Weights of a small segmentation model.
Training: muon at rate 0.0033, 20100 steps, batches of 256, held-out accuracy 89%.
Rows from block 3, named by matrix and row number. Rows with one number belong to one neuron. Each number is 128 + 24 x the weight over its row's rms, rounded and kept within 0 to 255. All counts start at 0. Numbers have three digits each. After the name is the row's rms in percent of the matrix's.
# gate: MLP gate (model.blocks.3.mlp.gate.weight, 1536x384), inputs 320-383
# fc1: MLP up (model.blocks.3.mlp.fc1.weight, 1536x384), inputs 320-383
# fc2: MLP down (model.blocks.3.mlp.fc2.weight, 384x1536, transposed), outputs 320-383
gate.1060 097:120158125067112103115120137104117119151128116136147135135118120153133135126148163168162151085109190134124070136122128104126133128128157125109102127102143107153143115118129135141144099140109152
gate.1061 113:154120148131143116128117143090117147144130121132191094114161133185119154141171170149129134093190136119142146129136122179101076156155120110123100175155138149195121162122160154157111091100155089
gate.1062 014:162112115162169115147108116112122132130167148120165144136126161143118121138138112110102124175124102146133123137157094179110189149162109086132120158144127141158109131137128111070154141128081086
gate.1063 122:153192101100098130143117175095122156115080130107126108175137146129141155141142178098103133123097113124136125150135133112172094096104121127117148096151113134117159118146163137115118147144096123
gate.1064 014:139076083151138114087101113133103106132102131124123110150086092164114169114105144113075080135122146158124122110134148108134155161144122145136108145086100132141098158125161163136137136109152137
gate.1065 111:153158181114124109130206128114120157139113153154167123163127106143126156115140069147118136171137156132108125116121188111125144110135136151163109117136155112153118126070106124101083122136114115
gate.1066 145:133127123156110121116099094158130182123119104148108122108136176143125166091110114099183122170148111142157130127107157164151122156131098135124115121143162088189132140145069113158150152123125113
gate.1067 138:141128095098135125146112069095132179109092114116111113123106148155155110097103116145131125117142095112121107158134136158107076130125091156131092115096123137168127134157107119148133104142144145
gate.1068 045:138117126093159127130169083121117046120086120108146112095170100115141135142149138082114133130131125140135140127110104126099145075149169117120149123084116057124127143188132140141121168120135112
gate.1069 119:111120103134136154098064125167161140143114124176151095154110153070098100102134108147120157109107145123105098125114121163137160091141132152157115133111111116125157155125134109126147120130176130
gate.1070 011:130161123121104124097139175121171111105088161130137115154123164160125167112147160145115120085125120167118151146119156113094113179170119088136150139114101106123130137082101113082119105132109124
gate.1071 128:124146135136095132163144079123133128098078126159108150099143170148074106124125112106132162109079115160160146134141142114119098096118126142120101137130138143144111112138117130115126154126115121
gate.1072 020:143187105155119173109119144131032145096120131121133101148109165118123090136156160110124138122154106128166105114150109148159138153067118094128129116131098099145185158082117130141123118113137115
gate.1073 069:117119164122113109152155184155123117158166156141126120124124126132084125105146164101133119078148148110149145147126124153137113154151107141126135124119094130138121097155111138121141169101120172
gate.1074 108:133111124127138110103111136080124133108184153106143127116121129151127116111112155126119136118148132143168125133095184075104135110092155120129126143099114110145157123115159126157114109138113110
gate.1075 084:126166150148153162116120148142110107143097168106131178170122085104129125144079154139141127135132130124135135100152125143115074137145119128123109119106165106150122138101142126127107125123124101
gate.1076 014:092086108126148112107134135125136076122093093097135121191200114093132195142129142170110119076152093146127178091136164123132134159130107121130148098092195101163135125099128104081075145119194137
gate.1077 120:101113135183108126159136074160143106122112125119129143104105150091160149119146139128148152172140109143117116121111112080106120148123131140141133142151131170140135109130158109118125142132108119
gate.1078 119:111153148120126111169108085112148104140176084118148099122144134147108116117122132158143160140100134135107123111052124111123134126118114117080154141146094114122176156098123090132105116159099147
gate.1079 015:136117107068081158158102098105135135102123135100115106143100125108139137131116128120115172119118103152164169125142103156134115179154117132116105129135140110134112169107096112152157098163144143
gate.1080 151:134092103097139108119122109125144111089115091142103130157148142111155138141089139143152103087136140120082130138108184110143134127101105128119105126119111066123152136090119137167120134135184145
gate.1081 132:149116111154142120106142113128153090106137112107118108156121151109079091116123165143120116128120151128127140149113083144128165121132172139091124107084170109121154161108125125167100110148148104
gate.1082 112:116126134111118103120107126127129103102123168125142148110123105108120135106124150119142123143131138120159109144116157125127133141146135107100113064125083101133165160126148102137132136137109144
gate.1083 114:140115151085112129134153126131134132145135153160148188169111131140115175141134094159082170164128095141106162096123137115118118127165119129121137130139100112144131157138140135150143100147123134
gate.1084 110:132115134094149095105092095169115152151115147111145134144119123123129125124124133101130148125122093126138150103123121152099109065093113150088127113111110146107111104127123150144108157112134132
gate.1085 102:086111116151118131112134162155122098118155149139095113175145120163106162105144162131116129105105148093086093113114096102146106095137122138140134093091195132159138151100098155089126170160135134
gate.1086 043:102087123162124106110128163120130085155135118155133125110113159107096103096171147161107127148130123130127080120084153127143141131128133137162130097127133139147102125171144120150150152147105108
gate.1087 028:151154093146138095103099064115132154137119132149117095139084150144153142113135112100071112122104086116107134096127121083162099136109103097139161085151109114116131140121129113128137160122116141
gate.1088 063:122110098084121076095142086124154130118162123122112146141146143147128136125126145130107100112148135147099143107134126158167119096126144162112140116148121151151113107141122106163133135066079118
gate.1089 152:125115111151166142131114125156118117125112126139176091136135145127136093117145146169148119115137140114074118126116146104122121094087130145104149130108123107170142106129101143116142133139113142
gate.1090 080:160112173166115111143119144160093114106114179141110078170162121107111136122162125145088152088129130146114149109187164155155093108127153109096160151118184152148164129111155128137132135109129132
gate.1091 098:134116119135158126130104128087150129148108092138109165121129105142173117109162149122149094160088104113164115083104136147133159125139133132096169124156105151150134121145155105165124143101120154
gate.1092 013:130107091125140089124147149097141086147146093096107095133145069124143121120161129176131095173157124132129114099127131116137143123063107116122086116107141108115122151124110159139134073116132149
gate.1093 114:148151138141121178125139147141110108192111163121114088141117122128113158153139152106099075106144126153090149110092094144102176095108091105121134092184090094095113108131138178134112129179098119
gate.1094 119:181119154120059132136118139172112122141144111132136171140126159106083099131064147098110140116116146089141122141139176145096136134104162138158123128162115144151127107072120114108097149132153134
gate.1095 021:141110154165128106131057065101133116072082114106101149108126124127111111120105117077114121136096093147171136134155151111183145170127125106119149127138139154155142143158133140140121091117135142
gate.1096 112:127130114072157133102099141131129126093118114124161110118119103113127111136099162128127136170066147154119104103146151154120086109117101125153096117114109150131144128165136135138120099150109114
gate.1097 029:094091116130142166108140122122137136103142135138140115137093126070115119124121120122135128099100170135154181126160131106137131138133169103105130123137147125130175183115134125131108119131137093
gate.1098 019:107086126111114142132103148142119100134145128106112118118129198133123063120154154099154121145133134150114124116148123111073104135130119106139058102133103119073142136162132153107108144098128107
gate.1099 132:099160142141136105136058118142129172119134143133068097106114102121161116149139100079124156144140154138125114106119118154096103129137105146149134153157119169066149140098184138118106173087124103
gate.1100 115:147132122117127092146110153118133155128076135109124114133112158101139128153123142125151107097112117147164055130134173129108120157061082111115155142127116120127115116130151151133138108113105136
gate.1101 126:076129127124116156115092126136123175111172143122151178118161151139161154132120150137137154144137145112140142105135114125112124107125148095143108141096174148175127110131098114079092166156122105
gate.1102 115:117145130140123135145104113140112150133133164131106129099108151085128134114117134139126140134124138132150118129118148149130171153116099149166127148155144131188133101130136161132133104104158142
gate.1103 042:139133137155117173149163144131142148131165108140164087146122117152130157181123129132121153105147115154100105132112098140104130147141122176108114123138106145105134123140210130083134130138128142
gate.1104 106:103102133135116115130122117153135079119149173159149132128156121133136133099144101104103119092103130100116138091129122133119090157123105172139127158148088092105105143100132129142123119162130159
gate.1105 019:122132060135146137086143096115121110116167159142116124082122120140097150131138136155181114149113126145147148138146106138166112148153101143116070147095142161142130146153135161142104084100096123
gate.1106 016:097128122106173077124140142162112085092136153154121100104182105081136159162174162135138084120092137165103150142128122159159121138125182152210157138131104169135102135109141142097126115102120129
gate.1107 019:112153114133137092102157111149084121128169151136128120063156156105146145143119170124121167144141160144116144159136161082146132117097145148127111111132146106194136152142151142120123104142149100
gate.1108 118:139176162091087126125132127122159103133102139097111130129161119160118094180129151120176107115127140137106114110124099119131145181154132113096112103105120087119154121132147195097143163128066131
gate.1109 039:105121132095111124116078103150158117096128140112115124058162153131121138132144148128141140122147132119130103093099110071122120124118065131136153124149124136122143184126167124145144067138126172
gate.1110 015:121115123123121090125120138140131116131127123085114120129094173083113161106117104109129126103152141077134131158086082145119095142139136152096147085121180146132153133139147124103175088126134116
gate.1111 034:157145112162128136141114129127144136156140133123124144146124134184091132134128109112090152101134148132154170122165117131091158131147128114123179127125174123148147117142126096129130115122138138
gate.1112 125:125161130146132122113142152133125173118122149083111168194143156122100148172179156151088156120136147154131117119164135172115185086103110132073107164116136133089174124134132152123139114133144143
gate.1113 136:139125114130128102144150114117119114062147130117118113114150141154128087123112121085152122168154126160186101132089173163080136099081149120133117145138141120118112132106136142119140157151140133
gate.1114 155:112085133140119091108141099095120153159137104089109136118119135120126092130161132146146098095129157101137113122102132106162103109138123123090126131116108156141162105140160135134145150156144161
gate.1115 116:145111139160134123113138130086101110176114115111152094078136084159155143159119072143126121093128148117143115135112080138149117139092124113149127099188129133115112128153170136184092090108119131
gate.1116 117:124087130132123077158142111139085101144146100131132114119127165138079150117135134132117157132152136151092133164166149129125147152106147153139156133139110072128137114147125080173157151106122124
gate.1117 134:164111130125093100093133181152101148118141093078123138167164085090122140133119137128114134135150106137130127144130108103134140130120132125108143135116181119157150130127088144116134153137156129
gate.1118 027:119137140111118132119090145135111115146158133188093131140124135142115125148118159115128175158095152093099178122117162133133083151067155108084111156195104139153107128109180158118129140117108108
gate.1119 110:114094113128115159127123108094117139126134126120157133147128128133134126172109158164132139139146130100157116159150119072115129109081133097152125122140112121107124111105180099149120145143147090
gate.1120 014:119154158121133102113105151142130130152161132136159119152147131128127140138146109122164116141118188137142151131105154133140110107131066129147114124144148156143109145123133114133127135146147105
gate.1121 071:124115106118114138078127068123098112161127117151134112092154137130115138136152168143150148178111124113134119117064160130128146126115108112098140113192089168112143153152144128132166135143115110
gate.1122 013:117151082125151115115157116138141111110158134129121140107113111131172124135160107144103095148118075094095143104136122121122097110110126160152091162111136112071113061143097129136101080091100134
gate.1123 117:127112130132118130096122159140144100123125111118137122113102137146083175154120140183137148127165098111124141116151133093132125137106135160124096138138147130133129134122114067126117112164122120
gate.1124 098:104095179105158108145159181105105092115111083106120113105154141130117105143122101066146131162124142107144150152146115110130091091155152153085095094127161145117136088121117143154135168147123094
fc1.1060 097:106147136143129121117142129149146132143131115092116112134138109140155144106136144109154112159119138111142142102117187150098168194146149132121121096115095156149109113092117114118135163128131173
fc1.1061 116:097087140129094137136120117233151128114144152132103108172104137100081127126090116099128131135127095151107104110124145078132128103085137126116087101114108125090118113132107151144184152101109116
fc1.1062 014:093130127133157120122176172124111154116116098143136137126141123140093129141112096135114162141094143095100103104129105159151138146137101179125077091152147161111133118129144096134101092158128147
fc1.1063 128:119166164115086095122117072116108094141126127140139131117146148130130070116172104142126157132136139154151153131103159150115138127159163132134125144122177107149109106176140119138128115096081126
fc1.1064 014:086169119136096136143125107094153139124127131121168135119121156109150124122095159116141150133132147118140135119123135117119133142096088169163138078138129117171164149138120107141112136110123129
fc1.1065 119:132102117145119139158081143126140108108147112140103152131130104149137132129147135103132119125109114117114162120144130165124108109145108130102107122098106146129119134107129088121166132074135106
fc1.1066 130:126105168172160135134135106121149108136139127099132155151106167118171080169133157149103142128092161105117126154155118123136164126130164148143119112113103140072123134135146132120139154124140121
fc1.1067 130:115099134135097111123144104100098147091100106126120117095126174124094121119123077152149102104183163117144101110153151112180147103142126056168146122139147135120139121134139094161148140122116168
fc1.1068 044:151125129170113117104094132118118141114151116136136136127086162137126116122098117135146128130127138121140093121093122142171125113101066142139103157156145161114141084102148116097127086138106124
fc1.1069 127:162157111145123142122176107131056134104136119108122148157147107164110141140130128132107092128152108145094156131103147084133078151148108107088151143111158148123103113143118113118114146121092128
fc1.1070 011:134115105143123144126165133119103089120165139144163156075121103118145115140076133098158076131100115084134100090104093131143161170177147147119130073160145148118136104129121129169167159099121112
fc1.1071 118:171136119126126141158127127157114120137179188115090108149082143095135111125137144073160119133147122131104122137129132163142144131127134128133167146133073107156159147149157092116164128122130127
fc1.1072 020:134156114104145138076119174107122136143095104174173121168095135132141119138073159084139100123162126130142110110128118123100152153148135142169142144100082102097166111097156129175148131159111078
fc1.1073 075:112126153118132127175143126161131155153111133133168092101144111108138147089149154147142104129129158114148117123112124150136084081109134178130120109086149121083111119145148170141111130132122149
fc1.1074 109:107114148150108097106123121096100126108168117137157086133113182123104114165127093110140065151126138146198158136119149103134123167126132103151153113097130138146134161133167125147172148120137086
fc1.1075 081:124132120114109088118114100124144157099163093137116093099170173159127134101162081128096122116144118114101134158102113117133165083098143151145131141142073152126138089152116133135154124137148122
fc1.1076 013:123125136134151119074124130165146122072100117139103117165123112099164148174133125114131125104160150131161135132115166161105139100106108110116110125123134072106124107133126136080089161104141143
fc1.1077 111:185177091127128152145097155162122097124156118135128113124137118147108178122097117146120135100144167150144124119108080145152145134119107137135162092140100154124130110112134140100095151116127160
fc1.1078 109:049157134132122113175136115095076145143114100125168105113141128107115111090091112143120130097143153138133116129088134117092147148109154095125139132107169145074130135101105126132126141124124104
fc1.1079 015:143141128117045117090091158155126159123157135135093151104147119164101165119128157134114123128157112163142098121123141186095122164163093127102147163112095194147107149137136116161135146117142159
fc1.1080 158:158121133189108105170101137120131095143165142122085167181143128132127117151136148171113124139126145118152144135168098165138132109107162162112131139145138102103123106132136139070088125152144148
fc1.1081 137:099113097089123126137112152127137117126136106104152109148103107143100108155137106137123142112157128127090091121124114128157126113139095137166154130109150137113131120087170102140103126127089155
fc1.1082 113:131119135149146113129125134122123148131109102131106134083086126136073128110148145123106122139149135151157165142115127134094089131133121165138130129127137140116135167137146102122116133086120110
fc1.1083 120:125138130171133129131138122113123108103138116096120167156123164152134087129138134156138080175114128121104131140104130115142130125049088113172152176136162108130107165119117090113127103129110151
fc1.1084 122:140119109115153102092118156154143167120123153169141132149089101126130151135127156148110126162126164096197127140142150142085132166127153120153118090168154146196124143115104147119138129093116108
fc1.1085 106:111125141118168139093112117138151113134118075100147117105097123125125141129131158135160119125147143127185125155158106105133117132145141153142147133175110112142122102132144122150130103174111134
fc1.1086 041:132139124127137168129122129151145153111149148131132148147095142093160133145111125085124123113124116162132117085136155166127146142154035168076099149127129147137131108098109171141108084140173148
fc1.1087 030:151089111119130155170121086152126085123145134095129134146061073174078122123107117106163135155168109155179137119147153108186122113104109155102103107109149140153152146141129122128141153108113147
fc1.1088 065:148120118048129082100119171132109128131164116131108151138128125146112150158143125095150125117152094098116139142099129176170133138123169136134134131123086149174123123145110140120117101115107148
fc1.1089 121:124114143140127135142093124106136146103121114103150128115113143139118163133153109153147147130148132129104163080170166118100129121116139133102126120108111112157114123147177119116124147152139152
fc1.1090 080:155119148158157116130147166146141114119122129118123100137174104111119122161161128136081170090105137134113159137172134124131113116111109137105125147118149152146124081125184133129140119095132136
fc1.1091 093:164114112111102132139128164117131111110117093161123117133151142126128105109166143072133124145108103096143126142114148139150157085149126134129145118120125132171134114156102120128157122116102140
fc1.1092 013:182153112135155145111117134132123163135164151148139129078088148153144130138115102112124168135113122144132130173130150116145128119144164146128147105145162156140115122135123155125143107137132135
fc1.1093 122:135109107117084119140105107098147123124144099147153151093156113106179150138079085150194146208108129109117111100130160109159103137147120085101132132090138094127103156147116077112157165112131136
fc1.1094 126:098142107140158168111116125123168137153125129112145185180089133161090115110115183099145126152096155140138099139141110106163149149156104131066166172130123142135136122122139144137118084113123142
fc1.1095 018:138158111111086110123175173148137115149172118139131119128144156151139141141129140172160145104127168100115095155089096121124105093125156164116133115128112142137122113121113117110166148145068109
fc1.1096 114:137146156176143112105169072113113134114112110113101115119064154114122111119174129159103117069116124121166122140116154114134142145151128134120116125127070147108110144121136101108124160117147135
fc1.1097 033:150147102149106131096146084123154108126140125104125126146156133119131107169120141124166097150147135105128111124117157152099130112165129137109128123156109134142136156124169164107112150124121102
fc1.1098 018:120131105130050123141111144083141109141117115178105151137121153121131130084129134144125098096109096131129146123079124148100126145113125154145114150157159159173116131080107100124071139104117076
fc1.1099 128:147122119104168108143153104195106100104134103102121133116145128181106118122115098146120141138112118128170109122119183133098127131132098147086113118125140145133122130123129142120134148124145148
fc1.1100 112:124119081135127146109127101095105110166169107181098189108163126169145098093128125111107168120129155132110159124151134179175149096145145127154122129102125153102138128115091125140117124140143154
fc1.1101 123:065155109125143154118137154089099134151122186137154113139128171151130121157124105084104067120088079101145126102103109102118157091128099115127116153154087103133103107148141114137118121135147132
fc1.1102 111:169098110131106139137139121168123134110138150168138066101154136137126142093129146148154124153154109109143095134128111080147121150089112147119141101150132097105121124105133118119100157117137108
fc1.1103 042:132142146175142167114160164153134143151187119157146116137078098133128174156139091120137115137104082162107131122132111109109121174151133125130139145125137148095123114151161131105120181138116140
fc1.1104 102:122107134151098126153116087147142148136134141117117114138081139136137077138081118082125162119125123137088173118133112109130165164113110109141123090124144136138190145117123116149153134137141166
fc1.1105 018:170105146126104138158126134137110138132130097132144097122170121113140139156136115135096132110153128140114127097076095104090095122092127110121154128145143083128151115117093110120157135146139111
fc1.1106 016:112122179107166084157133149145110096106138144092131105112146124129144146144149116152115093126104108122068132096121172145156107120139139143129145138125113120167112131122116149131142163111113157
fc1.1107 018:107136169125152133144135114176081138128113134158125168157118094100160094090147139170177154126121165146115151152146128133157113128131147142132143160144164139144149119171127156118128089135135123
fc1.1108 133:160111113153105136108152139142122154137125144139112117114127157182102106151129121104105135128115155147141152120119114121168101172086092069072141133132120138125092156132157153174153135109125162
fc1.1109 037:140096110138132136097137178140164135146163085148140169143114121120119137108089088150166106152124096132130111149102157111141176159146120139113149121113130127138122091104130120119157168092123158
fc1.1110 014:136135124142122163126136146146184118077130149126132100154132160130110189124148116093119128155118162142135120113112136080117152090127142123095128142126096107184098138152107128127108149124143111
fc1.1111 039:111168114128148098119140143115108124109068133159127093136165192124107130139124124140165101082126151111115120103141107109106166157101093093152113090140139134104132105158133164115093164115136168
fc1.1112 122:107096156131156128125165102121093128135141095151158104120102125087135096115101148094175111135158135116137099114101075121110150112169146144122142130111163091173121129133140113120136111127158103
fc1.1113 119:127135160126124170142163141160120121079140113123111125136095140160140121135136133083164146133129106095102105174153160117092145153113163130122167124093116110137131101114107120140161154166134162
fc1.1114 161:116123135138066139148151129137141133147153139120096132163144091146109143130149125120105124130144135130121115138122099159130120121168172160094150060144128114125135126129138101120183148089111124
fc1.1115 127:129133111073147106084106167186109150145118136144146140163153133133119132130138117130127170115128130128132113115146170166080124158141114139142133152112126097152120153103110118092105129095136115
fc1.1116 113:111117131102149148147133141112109091126123112150104146088117100082100121123109091136118114144169137156107138131131147130151143129123133146099148106093122109158099095198139121147164158140127125
fc1.1117 151:119082133140111113145108111159121147141131158095078154139165132130095115158111144146161119126078122118182136139140152180148098081085135143108141139145097138144144121131164136126137149135112104
fc1.1118 024:097162127131093130114151116138092137109116149116127114133129112106110090166140116106131088096115140127137123123151113136114130170109101118079155158142139084071127106152161147119131149118134166
fc1.1119 110:121134141138150105144088117136135130080094157159118119099158129116119195135163114122155124124110108137137111112091128126152151160120125124103078156073144124131128159098131104075114109145117133
fc1.1120 012:111125118145139080147115099151107096151108123149146115151142163126111142128182116117156146127133165104104118143137150098130160113138119132141104137159148163153100127138132093128106145155122096
fc1.1121 071:137157112138156152151101124146112139119172160121157114112142116178125088082153116128085093124153136105103139133210148129123127155134124166134143164100125131124145161105093106133123106168118125
fc1.1122 013:121145071108132134138142100084103146128155127158165081128122127130148155094151101106101088165129145115139133102129170103150106046141130116196149126122104176175119101111084183144120184134125128
fc1.1123 109:156136085122069158122113099134113158099114140175126115112162090122147149121155134091145124129204149147145141080143063075110109127151106126139141119134088129149083122123131156118108149147111136
fc1.1124 096:110086142115149128114105157101080139181088141108150129113141109107125122156144107130147120205116112128162161155121108114140105154126130093130119133118128118119135110121149150144134157118120118
fc2.1060 104:116117135111154115157174118124155137168142125133124086098136108131119121125068090129126105072118168155103112136126162111142119147173103103119142143068110124133132145129125117132087147092106154
fc2.1061 118:191085145138170100135131094116113123149117105090141139146152097158149132101136142146112156111139152106064078143125116103148144111144080131120111105087127113144129118164111121190092103111122073
fc2.1062 012:124158090145178089155120122141122125151140153132143159121147108105118125122109137103138094112130144146153097137131133160125147123093137124103082106105132156116110155118127105150090155138140150
fc2.1063 128:133149130090104120113125170149097144120104127080144126130135114119144160111107094128130132116111072113163121144137130153150141067153133086150165152128136138103131149103133175131105098139154115
fc2.1064 013:135095110166155118094153107128150171091157154141123154117121123112127131120143101118167168133141106120143145138135125109154117111162131133134119162141114122117144130169109084090170112119121143
fc2.1065 123:142106130169140100125099142128107114079143122128155111159116183165122100108128108143130137111175132121115128121149123135146127131133102139120121126157142104136128106085126179079175100151168131
fc2.1066 132:104145110135129115138141122153124166124140120085112116105109129100127123123121129101147114106143161118151106128117154122081126118095110134112152102129146147128136146086123085162163111169129125
fc2.1067 121:160124165098156122115124120108123079100165074143154112129109167145116123115077099121144112103128115114143128135128171132113093091103137157151137121156073170106129131141116150107067105111084114
fc2.1068 046:149146139139107166125158080129125155134135115134116098065163158167115135098129140140156126116154112134131120166162103102095109144151158132146125123112096112125126159101082134112137124187113133
fc2.1069 134:110095110098106110128105102154150121191133171132132122104076112103133172160111111082146122107122138100135128132101111152136127135115136182131096075098175149167143155141140157108178108116097113
fc2.1070 009:114178113139117180110131189135107149090114153123096121166124169151142130118124132155169095143117133126097100089104105133117120113157170120157086107105101187122117176144161157109127137081176134
fc2.1071 139:163104121120118154155141129143111197078153116125116123144159155068139127143142180110136118125122083168123163107157128113126140102095104158146127163119149097126132130138141130173106092143112168
fc2.1072 017:133145154133152148117146163133098147138092105152129121144095072112130135133117100153167101109113157086114143125097107123117161113115121149146134108098125179155141147096127122115131128105161074
fc2.1073 073:136116103116101108128141171129074099126146088131121148152108106130124146147130104137110129155115184121156157128149125131089157137159062170116162115139109123145123114159118121092146131107155145
fc2.1074 115:128151146127121154139086145139115161118107126126129148098125135102139114129143147068133172144136183138175126127114122164136180120134122079135127123128145165183101107167131117131137160100116146
fc2.1075 083:111144101143137169144126133146095138092139115153119126201181097149113118116154141136114108123119124125104115112116115180116165131138108119122107159188114108150110133129135175163139158100131140
fc2.1076 013:142088106116110113140147148112132097128147150142110132142111126112140166126150094145141119076115172110120127118107135154150141157105118152136130124104130147052129126114148111129118109109122137
fc2.1077 123:094123098161139089096098117122111153112152114128128144134133124101143100135130115141118156125136074159138123147136133103121119106144145167129120124130106125120137109159120112111195176177133110
fc2.1078 113:147137120167101117132111148095162142113117149136154121133150133130123137118165119137095077093122138099150133114184145121149137148140129113110196150108170141121131146143155155157101093136138128
fc2.1079 014:126119148104126144153132128134139133117130103112105119123143102119122132130114103107111111147140137165116163092140165127151145133144114076135124135125126091108125130114110109143115129090135102
fc2.1080 131:135169156109116111123132151109124125113160167148137109110085102141145175137144127094119141136141165105093183110096112117132121073141086131158132166098139142120138131112155081131101133154119149
fc2.1081 138:144160116054093125131148143119114109149149131150137138144100118135131130117107111112088145128116101142100143115062108124103121130157131154131123111137145138130143128124098154122170119114108143
fc2.1082 125:143140145124183096134143124112120091126107142138138101081136117107122159110115140136156085108164120085139176143114121113120093099136141131096118112117116153097131129104132074135153162142146119
fc2.1083 124:089149107093135144145133121114129127168135155104126108163139118132120123112173112168096163142116093095096146095137107144109134164080148155132138137141144124099133121120121184087135138156143143
fc2.1084 126:137143134131134114130128139103102123096156110118145138160169097138109141135103108140123163082120139144083149139136086110088156113180127112123110112152150102154113120156185133146152135159097129
fc2.1085 123:127097135097146113134154146143125150124096161108126105069175158138134122138141144097140107105150178126132108122103123123121116155105138136116153128080128084127123140117144114126107109120143163
fc2.1086 040:107115142154138108101151130164129138094105140142135134120106112166136120133099137113093124097106125108152134122162132127136118108165141098135129143145108064134109131158093104086116138129140114
fc2.1087 028:167155154131181116100094139132129142141153138112146094103091111120151151149092129126113107135101100136173135116126108142134121111113097214122122142109087146149140133103110181095072123100113127
fc2.1088 066:112110127122141094110131161147118110125151152152119106129094117124120141140112162138124160153133108110173114145167153167138149137104116095145128125170117110088124136087099123163140126107136128
fc2.1089 145:145106139115138090109164104120097132104122150116127142115084078123126120134104151139128130133146158130165140117135106113117143134125102113142095139079133117170120127100143076159108152107113172
fc2.1090 096:118093116121087148161138093123116132095104124160157123160108109108133142110146115161132096115144149131158116105134105136114164136099131136121100117157079118131112156128161127083114115143098132
fc2.1091 096:120102144128160113151145113117124143093098121133140138111136117100140161115136154113121100085116116166133108090129163139129168056117160094117146157137108137114119151098084126130105069137139132
fc2.1092 014:118149126130157151152160099119150121134123155140122166116126204152133130103092120114136121136101153164162092129129084121094129104159119156127115101095130166155124146151115135171182135144104151
fc2.1093 117:142147133119111097137117118179120140102141134091142115122148151160159141081133167104084171109110161114125100100166141138106123133127091099141139091119116147150132134114121166091128109157101097
fc2.1094 125:127145088126147120143136119121137103102121133145129117091068158134141109123114125107134114138115137141143130115148099132096120135110142135121160136112099114103123141136156089145115118138153106
fc2.1095 020:133171140100129137115087144156117110087151100140125137154216085142126151148134154122153132171139162146127132144126090098139115142128149102108105147075148108140121132174136138157144100112175095
fc2.1096 113:117136138134135141119158111121132099132133163142113106113132128096120125120090091140127102173170106139091161131152130149130114138167138096111112154124141090134112146097102111115123123116138131
fc2.1097 028:141131104157133140117115134115117155133177147157119135135105138131140156118144109131084126159115126188100140116145117108122141152154139180140121082091122113085101137088146071137144145095147148
fc2.1098 018:109077118134124128117124092139152103149144171122161157120149143155118158132103176071079131105127174131142131120129143146117125170114134171118175137165118121164115108116083094112124123104163132
fc2.1099 129:125096133141071164137143177132164146106116076148138151113175126110122170113134178126138081101146163136153158157173113119148145115121143126154124157106133132138128149159110153133139127097093163
fc2.1100 115:104077078125101134112172173167140177153110129118136120127125114131117129114188125127086170173126142122090150133113149103129139135149128092124148098124136143149127111145129129125117155113142098
fc2.1101 129:144118108108099112187115103132138134089085126117112179148142105108145130125087138104120126109117120161181140132091118172156155150096115061135125132149136138139116109110156158128127132131133109
fc2.1102 115:120160085176158148124081101089141115107122151141102119090125121132122116150101123137106172124116123136143144130110098142147108121161153140113167123167136096100118113135159087110156128163139137
fc2.1103 046:173107176112131144157123142105145158165125130102119175130081141118127163128075113139134123110158158142136139117130138152100139123141104117116117140160170116151136159075119129135141109141145117
fc2.1104 111:129168116155182129106125123192109119153107144109126128099098124161138056137125136147139136119120113127134077118126135113104163169107168125101142149141136156125121119124135126134125167134136112
fc2.1105 019:134111147118089125128096166137161114178125090140136123136149157117120083116074086169154121154138117197135126116116064109120143097123135128145128114101088085122157136129128134131155131174163139
fc2.1106 017:130087108144117176109117142146145115096089149114131114151097092106112129120136111138128110124166131096150124144130143166120152097043082102108125117146149133107102143120136149130125119106110117
fc2.1107 020:086082156147199119135106167143160148142099129157131109148109123173135145128132098087119129154141111094161129165111099142143133099119139104148151126141123161142132130137140113138153125128070113
fc2.1108 120:123202128112207112119147124171165076096129147102154124090122148128131138130110114107132125116137150124119145108126103174151129106157152149155137125146121096144124112136081102125119098139122147
fc2.1109 037:125126106168073080128156126153169131146127132157106132106072177111121100107125124115143111135099122154097145135129134090106106127114165113130121138146116172108137129152100129112126150135143126
fc2.1110 014:135107118130129076123124101106127166147118111117105106158159139095136128120116149112103154103134114142163140145123178129108157106131134139106101143123175119115142155125131117146137135099116152
fc2.1111 033:136129095119138092149135149134164096146101130110144136116167109155135127112122151162106135102131093161144105129106125121124123138135170140127121115133121151151129131103139078145189140125130163
fc2.1112 133:105153146137142124124081133138104174135140123128144162089121146125128143123131148133090150168127124087151133114144156097126102095142113104136153149106141123161119134099128159134148119117117098
fc2.1113 138:077171156167100109173127090174137119158129143096116114134150108186120111148159117148155173102142119153123139131135093167122101143153128104102102090150128153145129093124137131157095118140114157
fc2.1114 150:146128123145119104132131091092112146120108091119112091156088135158120141158139095114129097120106110132112167128109149140144145113121104107114119173115100133163110119101124167136107126125101147
fc2.1115 122:163120192098098099100141128153144144138100131144142164118112121134120105131112124130135157096083117123143175131114120160159127158115130112102126102143128112126118146131062146121108164159105191
fc2.1116 104:127147159137211086092155167131101140105113155100140157104130150078111112113153127157129087160121140120093131140120112169140108149125130130118130124138198164134119141138135119125109148104116111
fc2.1117 115:135171143136129129088113145124087191126154152147117118155129066127122166137083126146140126159106164136138106116129126133120119150127101163136086133081055150106104148135111151107141140102103141
fc2.1118 024:119110100121156105138151107134132110134145165116127131054121133078135123130134086122104130136113111100151069154139123118138157144085106135128144104108141147100127116162069126139105116103084126
fc2.1119 119:119142133099120172132182115138161109157126105137115130153151123102123091101118122093175160126115107128210143096152139107117109103133140143109118133139138173135124144136152133125116109122184167
fc2.1120 011:103174129140122132103131130091148100152103149148131123121104162136122130135175133173115121130107101082090134141124132119152090093167111165142117100111136091121133139125131137103099115144155169
fc2.1121 058:126162137137127145131107119124124130170102114134117115107127106152133155138172125168101155135127174113117123149161143074170131088107155123125127108165125128126131121149128100079133127140099145
fc2.1122 011:154132136137172078135117197117148171131146090131123107100100136118122135139130102133173109128115088162115108137121157144104090100116097119121111125118151187150133128103124130128111119078107138
fc2.1123 109:117122165165144139143143105133112146131143125129111160134097139118131198128143111126148114127102097097094157088192157102112117167171130130128113108104115106109131104132098095169181128118129169
fc2.1124 093:157136137146120131153131121120145155082133129156130153107122100143115116132116132146142126146095156120127102152090156117130097111120088162132133106124114159098122117131115124135110146088148128